From a checkpoint of a small image classifier.
Model: 3.83M parameters, 32-pixel images, arch nf_resnet, norm none_scaled_ws, activation relu, depths [3, 3, 3], widths [96, 144, 208].
Training: 11700 steps, batches of 128.
Data: trained on single toy objects rendered from many sides on busy backdrops, 14.7 epochs.
Rows from block 3, named by matrix and row number. Rows with one number belong to one channel. Each number is 50 + 10 x the weight over its row's rms, rounded and kept within 0 to 99. All counts start at 0. After the name is the row's rms in percent of the matrix's.
# convs0: first 3x3 conv, stride 2 (model.blocks.3.convs.0.weight, 144x96x3x3, standardized in use), inputs 64-95, a 3x3 kernel for each
# convs1: second 3x3 conv (model.blocks.3.convs.1.weight, 144x144x3x3, standardized in use, transposed), outputs 72-107, a 3x3 kernel for each
convs0.75 102:83 64 42 49 59 40 69 68 60 38 40 43 71 46 63 44 42 50 50 54 53 33 40 29 59 46 52 36 42 36 61 61 38 61 48 33 50 48 59 41 47 57 40 51 53 52 60 43 55 45 56 41 51 54 47 39 27 57 58 56 55 38 61 28 46 56 52 61 68 44 44 52 51 46 56 38 41 47 45 41 58 54 55 50 51 52 60 58 53 47 44 55 38 52 51 68 51 44 51 43 39 56 39 47 77 67 50 46 63 54 50 47 50 57 51 56 68 53 51 42 37 36 55 54 64 63 71 49 73 54 51 60 52 59 54 32 48 44 35 35 44 48 45 46 54 41 30 57 44 50 46 54 42 60 52 55 62 69 54 42 54 56 49 38 38 54 54 61 53 44 40 60 57 45 61 51 43 44 52 36 45 56 52 51 60 54 77 63 56 47 52 73 46 56 53 29 46 56 55 59 45 56 68 44 43 41 33 64 29 39 59 40 49 45 48 42 41 43 43 55 50 36 68 45 49 49 63 65 46 58 45 38 47 48 66 54 44 73 45 50 69 46 60 61 54 61 50 47 44 59 46 55 61 65 55 63 59 53 53 60 52 67 57 54 69 51 43 70 45 45 40 51 61 48 47 40 53 53 45 45 52 57 40 35 25 51 45 43
convs1.75 096:53 36 33 46 49 31 51 47 45 69 74 57 65 66 42 61 74 54 47 45 55 52 69 64 52 51 55 44 53 51 42 56 68 49 42 63 63 38 48 46 43 50 48 53 50 47 40 45 56 42 50 56 52 47 35 44 46 43 50 33 49 52 50 64 53 42 62 63 56 53 45 47 50 74 45 59 47 52 49 56 61 54 57 43 66 44 43 49 44 26 54 55 58 29 72 32 44 65 37 44 49 53 42 50 54 43 45 44 48 48 39 67 53 45 69 60 31 56 37 33 69 25 21 49 38 44 56 44 35 55 60 50 36 47 48 43 44 57 51 65 62 39 40 50 39 56 62 49 49 51 64 62 37 53 48 48 40 44 35 45 69 47 49 42 62 59 37 42 65 62 42 42 36 50 46 40 49 44 52 51 63 41 51 64 59 34 36 60 56 53 47 53 45 62 38 64 60 60 50 39 46 40 48 40 44 44 46 39 45 58 64 46 57 58 42 55 32 46 51 42 52 43 41 44 39 47 49 64 43 38 61 50 47 42 32 49 38 53 54 45 47 44 43 69 39 52 59 46 52 51 57 45 64 56 59 54 50 53 59 62 57 41 16 31 56 39 28 49 30 47 45 41 38 47 47 44 40 37 51 43 59 45 38 54 62 57 97 64 33 28 40 54 42 34 44 30 39 44 19 38 67 56 49 55 59 49 53 55 49 51 42 52 45 58 53 53 37 38 45 38 48 47 60 50
convs0.76 096:43 48 31 55 33 45 55 52 29 28 48 45 53 28 54 38 46 40 42 67 71 43 58 49 45 59 45 41 35 47 47 48 41 25 45 56 46 65 50 61 66 59 63 61 50 65 59 66 54 52 54 70 60 43 58 63 68 49 67 67 37 30 47 69 51 41 54 67 48 31 40 46 60 83 67 56 64 58 52 44 53 55 52 64 38 61 60 46 35 36 44 46 55 47 36 58 46 39 48 61 41 56 56 56 50 54 48 36 42 31 48 43 43 48 43 37 38 51 57 62 52 41 42 58 57 49 51 41 44 45 35 44 51 56 50 41 37 33 42 34 41 48 51 55 57 56 65 46 47 61 48 37 60 67 52 39 61 57 54 43 45 61 45 53 52 60 50 49 67 57 48 58 58 37 59 55 65 64 55 61 44 56 70 57 69 41 50 63 38 54 36 57 50 38 32 61 42 49 52 57 55 58 68 51 65 61 53 36 60 74 62 61 58 57 46 31 60 62 53 53 52 49 61 55 57 58 82 77 63 48 56 47 36 34 58 43 65 42 42 52 37 43 48 49 50 58 48 56 53 48 55 49 53 58 78 65 49 54 33 55 40 48 48 48 45 30 37 52 46 44 43 49 58 37 45 55 41 29 42 57 51 22 45 48 31 50 48 42
convs1.76 099:52 53 49 29 53 49 44 38 53 64 58 46 44 62 41 38 60 57 60 51 44 54 60 57 48 47 57 55 44 43 61 37 59 42 41 37 56 35 46 46 59 64 38 54 64 42 39 59 51 35 76 69 53 59 54 57 57 45 47 52 54 55 48 47 46 58 63 46 49 56 57 52 54 48 59 49 34 50 63 55 63 55 48 51 30 48 61 17 47 69 38 38 71 51 54 61 58 53 58 73 69 50 50 68 43 60 47 47 37 51 48 53 70 48 42 58 39 54 63 55 48 51 41 58 36 62 39 52 44 61 43 50 55 43 54 45 61 51 38 49 44 49 33 55 63 43 51 73 43 39 70 41 49 40 47 45 44 41 55 49 48 40 47 45 50 31 45 56 61 51 57 45 36 53 39 47 38 54 72 44 58 46 54 66 38 53 49 47 46 68 45 49 80 59 39 51 44 38 44 66 56 31 63 68 31 64 51 40 61 62 21 60 47 42 29 66 54 52 40 43 53 61 42 51 56 51 38 57 45 52 53 43 44 34 55 42 33 65 59 39 43 68 56 50 50 42 43 54 61 49 57 38 42 47 53 57 42 43 52 45 47 42 60 61 62 52 54 54 46 44 50 60 43 49 53 38 48 58 46 67 55 37 44 56 52 36 34 31 53 46 51 63 60 43 50 64 68 47 42 61 43 47 63 43 53 57 52 52 49 58 42 53 46 46 39 45 47 49 49 51 42 66 61 56
convs0.77 089:61 49 45 50 47 70 47 52 45 65 50 55 51 40 45 35 29 41 45 62 73 56 75 77 72 68 66 52 45 53 43 50 50 58 32 29 46 39 64 43 46 66 46 58 55 50 38 47 34 42 45 45 49 52 54 68 57 54 47 74 62 53 70 67 47 42 61 46 32 58 33 50 54 60 41 59 51 64 63 46 52 39 61 52 49 45 45 37 53 53 57 59 34 44 42 47 37 38 61 47 73 66 52 31 46 58 43 57 43 54 47 42 49 52 36 53 47 55 59 63 44 50 55 37 47 50 51 51 60 52 53 42 42 42 48 52 61 28 41 44 43 31 41 51 58 46 43 55 40 35 42 46 49 56 62 52 70 55 33 55 53 44 50 61 58 53 53 42 43 45 47 40 53 63 34 45 56 59 64 56 49 65 65 59 51 62 74 57 45 50 41 60 60 45 69 41 54 58 37 36 59 45 50 52 55 60 54 62 55 34 52 48 44 64 56 44 54 51 42 54 52 39 51 50 45 39 42 39 75 58 42 47 48 47 57 60 45 62 58 46 72 59 51 54 52 68 49 62 53 34 46 56 65 38 40 50 48 36 43 37 38 46 56 34 48 47 32 51 46 55 34 40 68 44 58 52 39 47 49 41 48 39 50 57 46 56 34 52
convs1.77 097:51 57 52 62 68 44 45 46 57 23 46 49 23 46 36 16 48 26 64 76 53 48 43 47 52 50 60 51 53 47 44 30 48 54 26 33 57 47 35 59 43 51 41 49 41 47 39 32 56 50 43 58 41 49 38 46 59 49 53 54 42 60 53 47 55 53 46 62 36 64 44 48 52 51 35 66 52 34 68 32 35 51 22 57 74 32 61 65 35 27 53 67 45 57 52 52 62 44 66 36 59 38 54 71 50 35 51 45 55 51 52 36 46 54 46 51 81 38 52 38 46 37 49 27 38 47 56 29 43 64 58 54 60 50 46 54 56 50 50 45 50 38 67 58 28 56 50 57 55 49 62 37 51 40 70 42 60 52 36 63 44 31 59 56 64 74 52 58 44 41 48 57 43 36 84 36 45 54 54 59 55 40 37 35 32 38 51 38 62 22 46 54 56 58 65 54 40 51 63 52 61 60 39 64 42 39 45 51 52 59 40 74 38 47 50 46 45 52 62 44 60 64 44 48 52 49 50 50 55 54 54 43 58 45 52 24 50 34 49 56 50 21 38 54 36 49 58 52 48 48 42 42 53 44 48 49 58 48 50 66 46 55 71 69 69 59 45 53 52 44 59 63 41 46 58 43 48 55 30 55 55 50 47 36 32 37 47 38 53 71 63 31 63 60 52 56 44 50 52 54 43 41 45 53 37 50 48 46 57 35 45 35 31 38 35 59 61 58 57 45 50 64 50 51
convs0.78 109:63 53 78 47 56 59 45 42 49 56 62 43 51 43 55 53 58 38 45 55 49 59 45 57 59 45 51 43 35 50 53 51 51 61 63 57 51 40 42 49 35 59 77 58 62 55 45 35 30 32 31 31 51 60 41 66 55 51 57 42 61 57 66 58 57 42 59 44 58 69 56 60 34 44 56 56 53 47 52 27 51 56 53 59 48 48 53 62 49 59 58 57 52 57 41 33 50 34 56 55 58 55 73 46 61 60 48 62 45 61 55 42 35 60 47 57 50 47 52 70 42 38 46 44 34 48 55 65 62 44 44 50 58 58 54 43 50 48 56 56 48 68 47 55 50 46 41 42 33 41 39 46 17 63 74 67 36 68 55 50 50 45 55 40 49 39 39 58 54 55 61 44 55 43 46 46 58 63 60 53 45 53 44 35 52 53 36 51 29 44 52 44 43 40 28 49 54 48 54 48 58 58 48 50 59 49 35 48 33 38 38 41 59 55 48 42 56 57 48 60 47 56 35 37 57 40 47 41 49 56 57 48 41 47 43 60 64 60 62 49 62 55 43 51 47 51 45 48 53 52 47 60 51 62 40 45 44 57 62 40 36 48 52 64 36 52 56 49 37 47 50 39 53 49 55 48 47 59 36 33 55 46 65 56 55 50 66 41
convs1.78 096:57 74 77 43 53 65 38 44 54 35 54 43 41 71 40 56 58 56 39 54 35 55 45 43 52 48 41 45 45 51 51 25 48 50 66 48 50 36 29 54 57 42 71 53 56 54 48 50 44 40 43 37 49 43 31 52 31 36 38 50 41 48 56 63 46 56 69 56 35 56 50 48 44 54 49 37 37 37 48 37 69 65 54 39 51 54 37 46 50 27 60 56 46 43 40 45 55 58 46 46 43 36 67 52 64 65 50 54 40 50 45 39 51 54 54 52 58 73 39 50 52 56 61 50 49 40 44 31 43 49 47 52 58 43 59 70 52 58 55 73 61 47 53 69 40 46 63 52 44 61 54 58 41 36 43 43 38 45 61 56 64 41 60 67 52 47 53 63 58 54 51 42 57 68 48 49 59 45 42 49 48 55 67 57 58 63 63 51 63 41 37 59 37 57 16 45 60 33 47 46 36 43 47 41 58 68 56 60 50 46 49 48 45 49 62 52 45 36 42 35 43 65 37 57 48 47 48 47 49 62 62 48 58 69 66 37 32 34 31 40 45 66 46 52 61 36 62 56 61 61 44 44 54 68 47 53 54 44 57 54 33 33 60 41 46 46 37 50 58 44 51 38 46 56 43 57 53 41 50 44 58 54 42 66 45 48 38 48 33 38 66 49 63 41 39 29 49 51 51 44 58 40 51 67 42 45 64 59 50 68 62 65 68 67 44 46 38 47 51 32 23 53 31 43
convs0.79 102:46 60 33 56 66 28 66 71 44 44 48 44 47 55 44 63 46 53 52 47 32 56 38 47 49 47 39 46 41 43 65 61 43 50 58 51 48 70 56 43 53 48 47 59 46 41 54 69 47 30 66 59 34 55 51 41 43 23 46 62 52 52 50 44 58 72 32 53 67 35 48 71 43 54 50 42 36 35 46 51 56 63 53 32 66 47 50 67 50 49 67 51 33 57 53 47 58 44 48 39 39 45 41 53 63 50 45 64 52 42 59 41 42 44 44 46 46 47 53 46 48 38 43 47 38 37 60 42 42 57 41 38 48 54 49 40 45 36 60 42 47 51 47 67 55 47 47 54 32 41 48 43 33 59 45 48 58 36 61 50 43 59 42 50 53 41 47 45 60 49 57 60 39 48 67 53 52 83 64 62 69 56 48 68 52 41 79 46 29 64 57 50 58 59 53 48 52 64 53 47 60 40 38 56 38 39 45 53 47 52 47 53 55 34 55 41 38 41 27 61 42 34 64 40 33 39 50 41 51 61 45 43 42 48 47 50 61 42 48 51 37 45 50 43 54 31 50 44 43 65 49 46 42 57 44 31 40 55 37 40 55 58 52 60 55 40 52 62 38 51 42 33 42 41 29 25 41 46 43 61 72 47 50 56 55 54 45 49
convs1.79 109:58 61 45 32 50 40 28 50 51 66 57 48 65 48 63 59 43 44 42 47 36 66 65 53 54 52 64 33 42 57 34 46 63 41 31 44 60 52 42 68 46 45 51 47 52 44 40 34 44 57 74 40 48 48 48 50 49 50 52 54 44 45 56 63 61 59 45 53 49 55 55 56 25 41 53 49 49 63 46 28 55 70 56 51 53 67 52 50 53 44 46 69 49 50 62 48 68 38 34 43 15 42 33 28 37 47 50 38 47 52 61 53 49 54 48 49 62 53 37 59 49 63 63 28 38 46 51 32 59 48 26 47 51 25 38 42 60 55 49 47 50 50 42 48 43 44 51 35 52 55 55 60 74 54 45 66 26 57 39 60 53 65 52 55 46 47 47 54 41 57 40 60 19 47 62 44 44 55 35 58 38 60 47 53 51 39 54 49 47 52 39 31 57 44 42 65 34 47 45 36 64 53 52 59 47 62 41 50 52 47 55 47 60 54 59 36 55 48 54 48 45 54 34 52 40 42 51 55 27 27 45 31 23 56 42 38 46 34 30 62 48 46 65 50 34 53 44 48 46 83 42 64 39 57 43 49 43 43 41 40 46 46 62 32 52 78 53 59 42 62 54 47 59 50 53 66 38 43 47 54 35 52 23 34 33 39 41 47 41 52 50 38 42 44 54 58 55 56 45 41 55 66 45 42 76 49 46 57 64 49 52 54 42 30 55 45 57 60 49 62 77 59 41 56
convs0.80 099:62 60 65 40 53 39 30 39 56 32 44 65 57 49 47 52 52 56 47 67 64 40 47 53 44 40 57 38 58 59 47 59 46 36 40 45 55 46 46 40 41 44 56 59 56 48 45 52 51 48 53 41 45 56 54 54 66 71 46 64 55 69 81 38 45 49 43 53 46 46 49 36 41 50 35 54 47 46 58 73 71 44 45 44 44 56 65 44 46 42 38 26 40 45 60 75 70 44 69 62 52 52 61 51 75 25 45 33 56 38 43 49 50 41 47 56 49 48 41 51 42 49 60 40 25 46 57 54 44 53 47 45 53 64 50 55 33 38 79 39 54 50 43 44 49 51 47 40 31 45 48 60 50 52 30 35 50 41 44 56 62 60 64 58 55 54 44 55 43 30 64 62 50 36 67 52 49 54 62 48 46 43 47 58 49 45 46 44 53 45 50 47 37 46 45 55 40 46 52 47 62 39 54 46 51 41 62 32 38 67 50 47 52 59 56 49 60 58 50 40 58 58 45 66 48 38 45 54 58 50 48 47 57 60 45 60 46 64 53 55 44 37 57 48 35 44 48 45 58 47 41 46 46 41 41 56 42 68 72 60 51 63 54 36 63 54 55 55 52 70 42 44 35 68 51 58 64 66 63 68 54 57 38 38 35 49 51 39
convs1.80 086:52 60 46 26 35 45 48 51 55 46 60 46 63 62 43 54 48 37 44 49 39 47 44 38 41 54 44 48 55 40 57 50 28 41 68 48 55 50 39 54 49 40 39 45 45 45 39 59 29 42 45 40 49 51 45 35 53 52 49 55 59 42 42 58 56 42 61 57 55 45 35 58 60 46 57 38 27 52 52 29 47 34 41 49 46 39 59 46 65 43 47 59 64 33 44 52 43 57 48 52 59 43 41 65 49 58 40 46 46 41 44 37 43 52 40 49 61 51 61 42 62 54 57 41 42 62 67 45 59 41 59 63 32 34 40 41 59 45 45 63 54 50 64 43 47 52 60 67 35 56 41 31 65 53 64 41 76 49 45 50 52 64 34 50 41 51 55 57 40 49 41 45 53 27 44 51 54 66 42 38 63 55 55 48 41 66 58 64 47 50 51 68 30 37 42 59 41 63 58 52 37 39 60 48 60 49 58 53 61 66 60 75 67 54 60 62 60 48 53 51 51 43 54 48 54 46 55 56 43 52 44 30 49 68 42 40 43 41 63 45 44 51 48 44 48 57 51 42 44 59 43 45 38 62 39 52 51 47 62 51 34 52 40 54 51 46 49 53 52 48 44 54 46 53 50 64 61 68 67 54 58 54 39 52 61 35 60 46 55 40 41 52 45 42 36 78 43 50 50 50 64 50 32 55 62 36 65 57 64 51 60 55 49 59 66 44 46 28 46 38 44 58 35 45
convs0.81 095:48 52 44 55 31 41 36 57 63 41 67 58 53 43 54 46 50 65 53 51 53 47 53 64 50 61 60 32 49 48 68 55 41 55 44 41 45 52 65 48 56 59 45 42 61 28 52 35 41 33 45 68 61 49 45 48 44 28 59 36 57 52 29 31 47 55 40 55 48 52 49 40 50 47 63 37 51 53 64 50 65 51 46 41 48 60 41 54 43 50 67 69 53 58 55 48 72 51 47 28 54 49 49 66 33 58 39 35 58 56 57 61 46 35 52 60 63 53 34 65 54 52 55 57 53 63 64 63 57 58 63 57 54 51 34 44 60 51 49 72 55 44 46 43 45 41 53 55 53 38 52 47 53 46 37 36 44 35 34 50 47 55 56 45 45 63 46 46 53 56 65 53 52 53 43 54 49 41 44 53 67 53 69 55 63 68 65 69 54 41 54 46 47 51 72 38 55 48 53 50 35 55 60 25 61 54 48 53 43 39 47 36 48 73 80 86 50 58 53 45 62 59 41 50 57 45 68 67 41 47 46 56 51 44 56 58 48 60 48 49 64 60 51 48 63 47 55 63 55 38 44 52 52 47 40 50 51 34 57 47 35 55 62 51 49 56 39 55 40 45 50 49 57 39 41 52 67 37 57 35 57 61 60 58 43 61 60 53
convs1.81 101:42 49 56 42 52 56 38 59 52 56 66 50 43 64 37 76 71 64 36 46 52 63 42 56 52 45 60 39 57 34 36 54 44 50 56 68 74 61 54 40 21 37 47 51 53 38 36 57 63 42 54 53 43 51 52 47 34 51 48 55 53 55 39 69 39 48 62 42 66 50 47 49 53 68 57 48 48 37 50 54 68 50 37 53 55 59 42 41 67 54 45 62 43 55 34 49 53 33 35 51 39 46 59 32 58 62 62 53 37 61 50 51 45 46 56 56 58 52 64 61 35 41 47 25 47 38 59 46 32 47 35 46 32 51 51 49 46 58 25 56 50 32 38 45 45 41 56 37 43 51 60 62 54 46 53 56 49 54 46 60 44 50 45 40 55 38 39 59 55 51 57 42 40 43 55 47 39 45 60 32 49 54 45 36 51 48 26 35 75 37 26 42 47 42 44 27 49 46 50 65 47 48 41 54 44 39 45 66 57 47 46 72 46 57 55 84 57 46 37 53 47 36 40 43 42 33 37 65 39 62 55 41 41 38 49 30 35 35 37 64 41 49 49 65 57 46 48 37 31 51 37 42 40 53 50 65 59 49 44 55 29 49 45 49 46 45 47 47 61 40 44 46 40 55 59 61 58 57 50 40 42 74 35 44 63 40 43 59 42 44 45 43 61 65 56 51 50 40 59 66 42 63 58 47 54 55 44 55 60 51 37 60 45 49 68 33 49 71 33 27 46 45 43 42
convs0.82 103:39 62 74 58 49 62 48 47 45 45 53 54 29 36 42 44 43 55 63 70 57 51 65 52 47 55 26 48 49 70 50 36 45 50 56 67 57 69 52 56 59 46 49 52 44 37 39 43 45 28 42 59 39 63 60 55 38 48 55 53 65 67 54 53 43 33 44 49 49 49 37 69 47 57 25 54 32 38 46 43 39 43 43 53 52 27 46 45 43 46 50 49 62 41 43 36 50 54 40 49 51 69 50 43 50 54 53 64 49 41 34 46 59 61 38 47 47 62 46 42 65 63 30 55 56 38 36 56 71 35 48 59 39 57 50 42 44 49 57 37 40 62 44 39 37 38 41 57 58 55 54 54 54 51 59 56 41 51 65 33 42 58 54 51 60 58 52 61 49 49 39 52 55 51 57 45 41 54 40 59 42 27 44 53 42 44 58 43 37 59 54 52 61 59 61 43 53 49 24 38 44 43 45 52 56 45 50 54 67 34 52 60 44 42 51 50 65 38 40 58 48 42 71 39 41 50 31 65 52 48 50 54 30 46 44 47 44 38 48 45 51 54 51 50 40 55 48 55 56 65 48 43 59 42 51 54 41 55 39 41 46 65 51 63 76 55 55 43 57 53 45 41 58 51 53 47 54 56 54 56 48 49 50 49 42 44 45 48
convs1.82 094:47 44 50 50 60 37 47 47 40 44 34 74 66 50 53 59 41 46 53 60 46 49 63 43 36 43 58 59 50 52 53 41 47 43 43 48 37 50 52 50 58 65 58 55 42 40 45 56 59 52 40 33 55 51 51 53 49 56 45 45 52 56 55 43 46 46 49 46 41 58 43 24 40 39 27 55 76 37 51 54 42 55 68 39 59 73 26 49 74 34 48 52 38 64 39 51 54 40 44 42 54 63 52 63 78 49 47 63 53 57 42 43 53 49 45 64 43 55 44 70 53 42 55 63 43 46 52 55 35 46 44 55 45 61 56 49 43 60 62 55 38 58 46 46 39 51 58 47 37 40 65 54 57 68 66 61 44 73 57 40 68 48 63 52 49 63 57 34 53 44 38 50 64 43 57 72 38 49 55 43 37 50 32 26 32 38 26 39 38 38 57 46 48 37 58 62 62 56 42 46 67 64 48 65 48 51 56 46 43 39 50 67 48 46 51 63 41 49 61 41 57 54 55 61 48 49 49 39 54 53 51 52 36 43 56 37 48 69 44 45 68 68 38 53 61 38 62 26 59 49 51 54 63 53 55 54 57 49 61 43 57 57 60 45 65 56 65 43 45 50 42 51 52 28 38 46 29 41 44 48 58 54 45 37 46 58 53 44 63 56 61 59 49 76 43 50 54 39 46 38 39 55 53 37 50 56 40 39 48 53 66 51 47 50 48 50 57 55 52 36 33 65 49 55
convs0.83 093:62 58 54 41 60 47 54 48 64 25 38 50 33 55 76 56 60 57 48 53 66 45 53 49 44 40 50 44 65 52 55 40 56 57 43 34 51 47 52 53 56 48 57 54 54 61 49 54 53 57 55 38 46 44 48 57 46 37 58 52 45 56 69 71 40 49 54 34 38 59 61 44 48 40 56 55 59 44 53 63 71 53 40 53 38 52 64 34 49 70 47 46 55 52 46 57 55 41 57 45 51 50 38 34 53 34 30 35 37 40 51 43 25 64 48 53 47 45 48 55 45 50 61 53 51 45 44 40 48 65 60 58 47 44 58 44 67 48 47 56 51 59 44 48 36 34 57 36 46 67 47 61 64 46 50 54 50 44 49 59 46 53 51 49 50 37 51 51 44 46 46 54 46 39 34 47 59 51 54 53 44 57 54 47 51 68 44 57 65 57 51 39 62 45 37 56 57 53 34 53 63 53 52 65 61 56 70 49 49 47 47 46 55 55 51 64 37 49 45 52 57 48 63 62 58 55 50 50 65 49 44 53 63 63 49 46 49 47 53 50 41 40 50 44 47 45 47 52 52 50 48 49 50 52 42 40 46 43 67 43 53 32 58 55 48 42 61 52 38 48 32 43 40 57 66 62 39 49 66 43 42 34 47 57 55 37 48 35
convs1.83 099:27 58 52 42 72 52 46 66 59 54 58 50 60 49 45 52 59 35 44 83 71 50 60 44 44 44 32 60 50 49 34 67 31 34 48 53 45 45 38 50 59 34 50 46 38 47 55 58 66 39 59 53 67 47 46 59 60 44 49 47 41 44 49 63 60 58 53 55 44 18 54 48 49 52 65 38 46 58 37 49 46 44 43 64 38 49 66 60 63 41 44 28 47 53 37 58 59 36 68 49 70 53 39 42 67 40 39 45 74 42 46 47 46 58 54 39 33 39 53 53 49 59 35 48 56 46 47 62 63 43 45 51 54 57 54 35 57 43 43 47 43 49 43 46 56 51 61 56 35 50 46 49 55 43 43 24 36 52 39 32 66 57 43 50 55 57 51 37 41 56 42 42 48 33 64 45 43 50 59 32 53 34 40 36 64 58 19 30 41 55 47 72 55 38 44 49 28 56 37 52 49 34 62 59 43 50 54 57 33 45 40 64 33 50 25 58 56 47 48 45 51 43 57 39 58 58 60 58 57 58 51 53 46 35 38 57 47 35 64 56 50 42 48 56 47 54 54 56 40 48 49 49 49 65 47 61 47 48 41 35 32 52 55 78 41 39 41 49 39 42 46 53 49 53 55 47 63 56 54 38 56 56 73 51 63 62 57 44 53 59 67 52 52 56 49 54 39 41 49 50 36 60 57 64 26 40 39 36 58 60 46 57 66 67 54 48 73 48 50 48 51 61 68 54
convs0.84 100:45 50 39 22 52 52 71 57 55 53 43 57 46 51 48 38 42 53 49 52 39 55 57 53 63 56 38 47 45 41 66 49 41 63 59 31 50 42 56 62 45 54 62 53 53 43 42 52 49 32 54 45 58 46 44 35 55 46 47 53 65 46 49 52 57 48 38 57 59 47 60 51 39 44 46 60 63 56 60 47 56 57 65 62 51 52 50 63 51 30 49 52 37 37 56 51 44 49 55 39 52 53 42 44 56 57 44 40 31 45 50 43 38 34 35 50 47 69 63 68 44 55 49 50 48 45 44 56 46 52 58 54 42 63 50 61 49 48 50 37 46 57 34 38 29 53 55 43 58 52 54 46 51 45 51 46 57 48 61 67 67 57 39 43 69 48 51 52 53 56 66 56 66 70 64 62 62 62 56 41 40 50 40 59 43 35 54 29 33 69 59 65 59 59 60 54 36 44 76 55 55 59 48 53 56 49 48 33 58 56 34 58 44 22 41 51 37 48 52 37 44 35 58 60 50 64 53 35 41 43 53 44 59 52 58 52 38 44 48 45 55 66 54 32 57 63 35 42 52 48 50 48 52 33 48 53 49 60 51 62 36 48 49 47 54 51 44 40 51 35 24 50 56 40 65 43 40 61 50 65 75 62 67 43 39 59 47 52
convs1.84 094:64 64 55 35 39 40 39 42 42 43 65 51 34 43 44 50 43 52 48 44 46 43 50 61 54 45 63 70 60 38 47 52 53 36 36 37 54 40 49 56 55 51 45 53 68 56 53 46 67 52 31 36 61 39 50 50 57 53 52 56 41 51 46 45 39 37 58 56 43 56 51 52 45 37 41 53 47 46 43 47 51 50 53 33 60 47 24 65 37 37 45 36 57 28 41 50 31 47 18 36 45 49 41 35 39 54 26 42 34 39 41 49 71 47 44 56 58 48 38 44 58 46 52 42 44 49 44 75 66 42 86 63 58 56 53 60 45 42 70 39 54 65 39 37 42 45 48 61 49 43 60 55 45 63 66 69 51 49 44 71 55 71 52 48 44 46 34 40 69 49 49 54 39 60 48 37 49 61 51 58 42 34 34 36 52 51 46 57 63 50 51 47 41 46 38 54 54 38 46 52 58 42 60 53 55 44 43 53 34 47 43 53 52 68 32 45 51 50 59 67 57 44 50 39 50 52 50 84 46 59 60 43 42 52 45 51 54 46 54 31 50 50 52 45 59 43 57 54 46 47 69 31 68 59 40 66 59 40 61 55 46 35 43 52 67 54 70 64 56 43 41 36 49 51 44 44 44 39 36 32 61 63 48 46 45 65 62 51 70 49 49 62 47 58 49 54 55 61 58 59 44 49 46 62 39 52 43 59 45 67 59 45 35 69 50 55 44 58 60 40 47 47 28 45
convs0.85 101:48 37 39 42 51 43 54 47 57 45 46 60 66 49 33 37 36 46 58 60 67 42 64 82 50 66 75 50 42 32 48 38 36 55 57 44 57 65 52 45 64 57 56 60 61 57 45 56 34 49 49 31 38 46 36 68 67 48 70 64 25 46 39 63 53 62 80 49 73 54 56 62 44 43 42 51 36 46 34 54 37 37 43 53 71 44 61 51 48 58 45 54 48 53 51 34 56 50 39 62 42 43 51 45 44 52 37 32 59 72 56 54 46 51 46 55 56 59 57 64 42 70 59 41 53 63 58 50 59 46 41 40 68 44 53 45 43 50 53 48 52 62 50 58 44 56 63 32 43 44 34 42 48 45 64 46 46 55 64 42 45 58 44 63 64 41 59 61 48 54 64 39 57 40 46 46 49 52 57 60 59 57 44 63 45 43 61 39 39 49 52 54 43 54 59 52 47 44 47 50 54 48 46 71 46 33 54 57 35 59 36 39 51 34 41 47 56 44 46 65 53 53 43 48 45 44 38 68 46 60 50 34 41 40 37 51 53 48 46 58 33 50 55 40 57 52 54 59 54 52 55 52 48 45 60 50 46 50 50 32 33 51 36 55 50 42 52 44 34 59 26 70 33 45 44 49 30 33 49 59 57 54 39 45 39 81 57 52
convs1.85 090:52 47 46 41 46 52 32 42 56 56 45 52 43 28 50 40 35 51 44 34 35 51 45 43 58 58 54 56 30 42 50 29 49 38 52 41 51 32 43 56 49 33 58 54 35 50 61 42 47 62 69 37 49 40 45 53 44 44 63 54 46 59 38 46 56 54 41 47 63 60 43 55 53 64 58 49 42 49 45 56 36 57 67 38 55 46 53 44 55 50 72 53 59 78 62 62 62 58 52 40 54 51 45 50 54 37 48 50 38 51 55 38 48 58 53 42 57 51 60 46 38 53 51 48 42 42 53 46 60 65 53 61 58 39 47 38 48 49 53 48 45 55 63 52 65 56 33 74 39 39 70 50 44 56 75 61 30 58 41 51 42 37 59 55 51 60 59 41 54 43 58 62 55 42 77 71 46 40 58 42 45 52 55 37 44 43 72 41 45 53 51 45 57 44 61 45 57 54 54 54 65 48 44 60 41 50 43 56 59 56 36 82 54 27 53 46 50 53 44 55 55 57 52 47 47 48 46 45 49 49 52 53 50 44 53 35 46 58 25 41 71 45 34 40 39 45 42 43 52 35 59 52 28 38 37 41 44 49 38 47 49 45 65 44 36 85 73 41 48 70 45 43 46 34 54 53 53 56 36 71 67 62 41 47 43 52 38 59 48 74 72 48 42 55 74 69 62 48 41 53 39 48 66 38 57 56 41 58 61 47 47 45 39 39 35 44 42 60 49 43 66 50 39 46